From a checkpoint of a small class-conditioned image diffusion model.
Model: 1.73M parameters, arch unet, norm groupnorm, widths [64, 64, 128].
Training: adamw at rate 0.0021, 6700 steps, batches of 512.
Data: trained on small renderings of single solids in any pose, 8.7 epochs.
Rows from block 3 of a small class-conditioned image diffusion model, named by matrix and row number. Rows with one number belong to one channel. Each number is 500 + 40 x the weight over its row's rms, rounded and kept within 0 to 999. All counts start at 0. Numbers have three digits each.
Before each channel's rows are labels from the 100 images, of 14848 (inputs lightly noised), where the channel reaches its highest value: "responds to" is what is common among them. Only what is clearly more common there than usual is listed. The data: small renderings of single solids in any pose. In brackets: how many of the 100.
# convs0: first 3x3 conv (model.enc.1.1.convs.0.weight, 64x64x3x3, each kernel summed), inputs 0-63
# convs1: second 3x3 conv (model.enc.1.1.convs.1.weight, 64x64x3x3, transposed, each kernel summed), outputs 0-63

responds to: striped (27)
convs0.56:507532565555438483409509532522542524498454458530543539497360477453488534496504411537444483486507504442532474493499522538467506569490544540525500512472498497501516512441553519461451472516457471
convs1.56:481470523510517518487463448451498516439551567461542480511538447498481440591503570563558541522590530550476523457460505452534518461541457443490476495539539482509500484459505488583538470514539547

responds to: plain (95)
convs0.24:499501474521514441509500492530466548502538506565453448573492534384555485494499510532488513471485559419519505399493571579512585498491494472483529508542477469492487538485497452493503562499553533
convs1.24:461513518548490559464538469497538482475489497490503489461520450555457510543515571537563519507550482485505436577472386401415479511512517536523509478480537528537515445541546559549494478536503503

responds to: sphere (32)
convs0.60:496508545497558557568531487524495502454460494471506514478515459533486522565505558519538606547557507534484534550522469452512449511522486488506491479470478503524481528530576602617474519546455507
convs1.60:464464508508488465484583482493593555466511509534494482480565504468453425503447448529462445479410549503512474487467481501505486528488488466473507564493496507434461424498470510458532481379481498

responds to: plain (92)
convs0.7:509454486507526440455356500508442527517492495479505506494558535530464425515497540522512486483510510463477491541483425481488521504433451483480523444458527505488529474542495408549508467406553533
convs1.7:474534456454519526460482415506511492575526526481415501491481462473479605449536563467505523466457465497516511456547570485475520506534566519508457465498411458518540480475518530442455499480485561

responds to: plain (95)
convs0.15:481516509361420466440469463498518483510531504485485530474453506484499512528491523435484505465465517521469487536514498491483495534541455455448438390492472494490400497509463477547476452532470431
convs1.15:513438505492540480537536563522411574513460502542500536452561543515481510532445571544458496493536518465528475454452514487470507512527481488590495534473529555534413493539573492511508487510585531

responds to: striped (29)
convs0.52:482453507604411466473456534481467530494545492493458576516380528589506513457533507485502476523505470496512531442487457479505513477463480510421551544437473482459511500475504496551456450496509506
convs1.52:474535509520511498465458490502463534542491559481548512502592476509481488495462554584528394472529485558462455510520571482536519552444575483481493496540556483514553521463497540553503546545537569

responds to: black (39)
convs0.20:582442429547430508548511504505454504510477520500487474512518568481503462504503528444509465526522495466484462568514481486521522471548451549493439495470507463402489487554480484407526492402527437
convs1.20:447584539424531457448453512514570564486570478517492490458485476486500460513573531543454533503502508449460467473517546501457531507462511478476510532527517459563466585431472558515519539522509562

responds to: sphere (26)
convs0.46:424539440533500497507494465393500587432450511520515476500552492484534530545542514441488486505545484545515476512473474488531494510425476551431540519609455532440495493477517523449521505538519476
convs1.46:505473496532509455489490570521501427621508512524450492530473563478488526479531480487502507490446514437497479530562513459490540544422509466612459516436450471536445500506471445491533492486479442

responds to: dotted (27)
convs0.1:527497465572498526456500487481456452493524484553444524564464488463473486456507493538442479474507540505504490562472528568517572460536460420545514507541434456487482458474428498475565425414494522
convs1.1:492500600458500502536502489574522478481446520504548523475540549552513580555422508474473499487522542541535505427503512523436535502510507540472524414526486524492527515570567503546402501525498492

responds to: sphere (25)
convs0.61:501479519505581492538483489497474523501484502424540499461592490504515508538516548523459558543515524514478536583486413453549469536440495489467522508478495495496476506522551600624476492525464472
convs1.61:489545512503487494503572505501578487526449496557428473481448532458499466424503390449467464471402529505486453496506541493494523546439511524525450561454462465528483496495526527420497468459490489

responds to: sphere (38)
convs0.62:465476485460546538529502452443502559475571471537518511499635459489509498491549539489506538497500487540505480545478461449533508499470506458478550435519490490501401507559517543587472510562455468
convs1.62:497502477526489451527498557507515473572455553479491461414454480466500547514498503472535506480574518500423484502445430562468530572480519531533461525454407488526447527517564532473523454500576492

responds to: white (29)
convs0.55:515531514470419481482489457484483476463469455435456479448412522504491499478526538467524495526538455503499517435500463483474525510498508491489419498452535480465483515500511533542366467497453376
convs1.55:394481494432468484540461511571486500542514551497543475463529507488546511562485609491449480522454498519536488474475540562389477553534524515491471434514468490553471497501481506503424501507518492

responds to: striped (37)
convs0.31:501496511490409496424441494473524512472529453565509537497512495518495498460538493435523504495498475469452527477490493525512493410480480472436618509549471493454379501539512528448478480511432488
convs1.31:446464529550483474535483515561482471516454608453560504515542501483526483490467560513504444493438558512563520460477505529492517528464452538480470478484513490571548491568486498563491514493595415

responds to: dotted (42); checkered (26)
convs0.38:460491510499554495485527383511546501502485457533536506450543426535489513521462487500483498504514495515431457531491482497476384452489516523523542513503543512489433504570531537469385513506424512
convs1.38:530446544496444497592403540506473470448474512536502524606526502463543470477461552429504505472498526502553517509515571511515546475521501520497594493511391515532530487482451482497503485527507489

responds to: plain (93)
convs0.26:491467491425520469464487502515509523429570471490549485522552464478542504455454539456536494488487523497540525512498500518414515490543528523382455370560527462459472536485499529515544470508476469
convs1.26:472411460539495500563488510462482510608488566513474603537499525489516517431466411476493487446462495427514463548497516516489515533535539507553472541528471528588483485481536529466493500511515533

responds to: striped (29); black (27)
convs0.43:462524486592472507530489463466467541478462422523513481526529473419514521518493574483381495478510486482449573560511532492446485510501526501472471434560558506499500537478490491417524521473566510
convs1.43:554478523573545445482457551508499462516466541474458548559518513556503483517478385529581499527489518512528382508519488484474541517487493484498539576470465527473524456512526490547531517485441560